A small image classifier, trained from scratch.
Data: trained on cartoon faces, 203450 training examples.
Rows from block 4 of a small image classifier, named by matrix and row number. Rows with one number belong to one neuron. Each number is 500 + 50 x the weight over its row's rms, rounded and kept within 0 to 999. All counts start at 0. Numbers have three digits each.
After each neuron's rows are labels from the 100 images, of 14976, where the neuron reaches its highest value: "strongest on" is what is common among them. Only what is clearly more common there than usual is listed. The data: cartoon faces.
# fc1: MLP up (model.blocks.4.mlp.fc1.weight, 1536x384), inputs 128-255
# fc2: MLP down (model.blocks.4.mlp.fc2.weight, 384x1536, transposed), outputs 128-255

fc1.681:499409528473486359462532505545495411404471501624463502507447528566507495504469526492550586431491447438518576451467459490507572475553518482533548478558562528537478508415501533501464424501476553495480544500527464517567518644496547468574499513400530526489474440577478524429465428475563507435494526552469498480486479492540498552324507431506557500432439410479494573559485440488600495530503
fc2.681:495467533539430552542413405595515520528532497427507478443565525414536510587542553546424502580581493561455464525526516518488467472539494537494536502410514566493527441569614459456450504546477540505407494504532588485515449432481541517458535580501491553463456517488440497490587532533452429537516420515530460419525606434484519448639494569387468497540541610459505479463466489514402462474522
strongest on: sad; beard; sunglasses

fc1.416:531541463449506439527540460485584534516549520475532485621604588473429546536516431530483436508539501512477464568538482579477511468490564433466501521420421513548406515437501530486518513551501476538560500525531498454507474444460534543524386576477501534502486438442468456564557499565470519471557427470508463545467478511485548433501485505482458495501517468524405508427529543398506546486482
fc2.416:560524542501541538466421518529517453438484496395498526507475436511581474522481547510586511474484510467431550510519492397552427520515562517487494597505477472533490460536555498459458565460526481514427545485481444452476452536418436414444514562452520454524536416525548587462566434526557507497505583515535524373402422432578428466535591386517490387534550458489533525484428464462486513473556
strongest on: sad; angry; neutral

fc1.234:567506508451431600494512449516570513588541519473572473465499510392464457505600501605550503471571571560595508558501486540455514488528540559564496489505522606588524375501509481457524509506503490595528558597486488521542518441553594426460473546542463456470493417543433601551478429594526570392494513512423474467498487495505534507462503483521433563461594429441430445418516532474453614506550
fc2.234:523487437434536464411508530428481532401531492457449438527443572493504598420528478468513405457374491507415559506470468503610442492486475502509495464545519479487491545532479525468482515480494454402504497500487482488471456460497357498625477487545520476510547484470506396446435599464506421468482508449493559589491540536573467488529442562489535524478553539473517600592400616565494533370522
strongest on: sad

fc1.522:565509459479477487532535575476500496583547503534485600509428509497514541580478500432521498530501534486549547519552507470467493499401466543524506455389496519558481500359498438449452505519507466502505545446497451477426528503441553526449495571541475476508493604482538494583539465468621425500453602492503468528532538385443469572544504394518492505519444545500444455544466493571517395537458
fc2.522:493418536482505520459520493513545443484439522492484424543502538559545505486531500514510600522563489501514555253449454479590473502515432459474419469534563531523500476645439470454547463521534511464545480538590526454413442601496533506525541451449483438578448501503513488405413593400438504567528481570510539477448492517469484445501532521428473459542601526611525537462503399461474533460592
strongest on: surprised; sunglasses

fc1.506:558511466540501530512482585494519406569450560500485484498585442519481503519431434524448494505463532503433530537448410519507468467476551535540509427608527555564489495491517571433435528520539471433451534538424519485501458515483394470512536511576481550573536515565447496571452458563465487453469516507621417499483565444383478570549571526517477491543504509424474486464511477499471484416561
fc2.506:498470455519533439554492477552431554417587512488448529543428518497447562400538452423510615566528544485558461455474466403548503478539541440444484555454493476404466541446502491538514490477543576497486523575470587484433566483510441443456495533417444470477571458463491484507522454529517568499514442440384467483497463493558530454472515560559435460614496522524565496575488568644493589502464
strongest on: surprised; crown

fc1.186:504500417432466539515587505516505456557480468630585473400508485433431593458525511609575486558562556491466442572423536432496518581485598544473396527528594520484386399541595546546417490416528501488496497485491497490548507429514497548466444475548558464472481457459458563450422477531577538500565522518523504464442464539495473409591448499499543502546409475454626448472498507515479545498485
fc2.186:551589542426537493468533517447462539529483591469474415527409505485534459516517489421471472422484475470585581551497487524451572519520492504585585482428464574505478540480463423489535535612449485564521507492512521491496526649439505515472511453514547500513573575504506492476487443476472466534447475540454413496376504498381567539549488558389425571473449570535495587515535499499482458459509
strongest on: hat: no hat; sad; a mohawk; hair: bald

fc1.309:539506527546498575450511505530547439515564599516518596512497512407529508537400579533470528464604447479502521502525496530560494467524516487435468477524469513511513430465433382503505477479550446545456408374507474510430520518543466503544530484381472444447478528420561455463499521507485411500552495562500431499469599506580403436510511443457482492456472516585413571517477540444472475535481
fc2.309:532440554459499481524445472544455546503375399467529430567497471605505510476503456439522524526465445454465485461435558435514454578458524534435563535524549519432472544572528642503472516524477515501521571577433631501553512497473530488455533543513554557487545578527544518518536514482567593535496539457442534488559459461467519525522487556483465570539542507555535400571469538546547542455454
strongest on: hat: no hat; winking; grey face

fc1.22:449465460480504563405454536532525550484393541505543451479507586488479529528511457495550616487490490511533438511453435469449465436456511436582530542510590538498534554402654530538447482498510476509530569523493488463461554556528560455476465446526518518482446494559575522550543428532509503480512469486497570551506486526542543495482488468559499399455480534562579461449500540490465582480413
fc2.22:558480551481398565475532466542423447509508461468462533446461506425418568578365499536552457598476561510592462531492594533506385482481526489526496487512519461579496429521528551516453532508540539487435459486528515562449556464628575470480557612425556523477553534517441440397459498550458367511457571523530532536532580521429506486458574450508450505514487450446419487473474432607583559386599
strongest on: sad

fc1.108:435449448492481614467450480505434500435549547471581482558527485409566453449473476473549498487505481535661495508535448501504504482560481505444513504456505509552502527618521461499550520468501537459500558560500509494520540434561480504427515461474511528528532474513453487532507433559408486457412464506617521394486516533479493420517492462406509533533551462500492499501568633406559489546507
fc2.108:512462473510454504497578434398582477538461517490377426576461535428498560481402401499570518538510473584479500508482540524519498538484467503512496549473396540525511464492537527478523479533504569562484534565540503557483493537591493445553455396586464471461527459435552594460456457509523488560559557524467466404490519445554551482507547496529503534475604466407525458504589422589523610472470
strongest on: sad; hat: no hat

fc1.673:429465532427420467443426429411496491506562565474490496518563484444452497438482506510490422525520517596461633482524505565568526503625407517545487553521467553543428409544519570514508470520621549519474468480510403509473521483477457488537530471466433466424526504532462417471540490577547572607412530369468436465583571475497507488524496458489487432507513413492458513496474530512516546520536
fc2.673:533529508535559518557514549448480422454504595548486586474520492430499521511583405418390580412544498541520458492485517509451525468561507450545525421541476506536559564514501591530490514520422480554506558465438505435493468452510509446506531491568538615472432510517489484526497485505482569433505484494553590414481625496512583490510366518445472529568554547492530585441491588574506498508491
strongest on: sad; pink face; grey face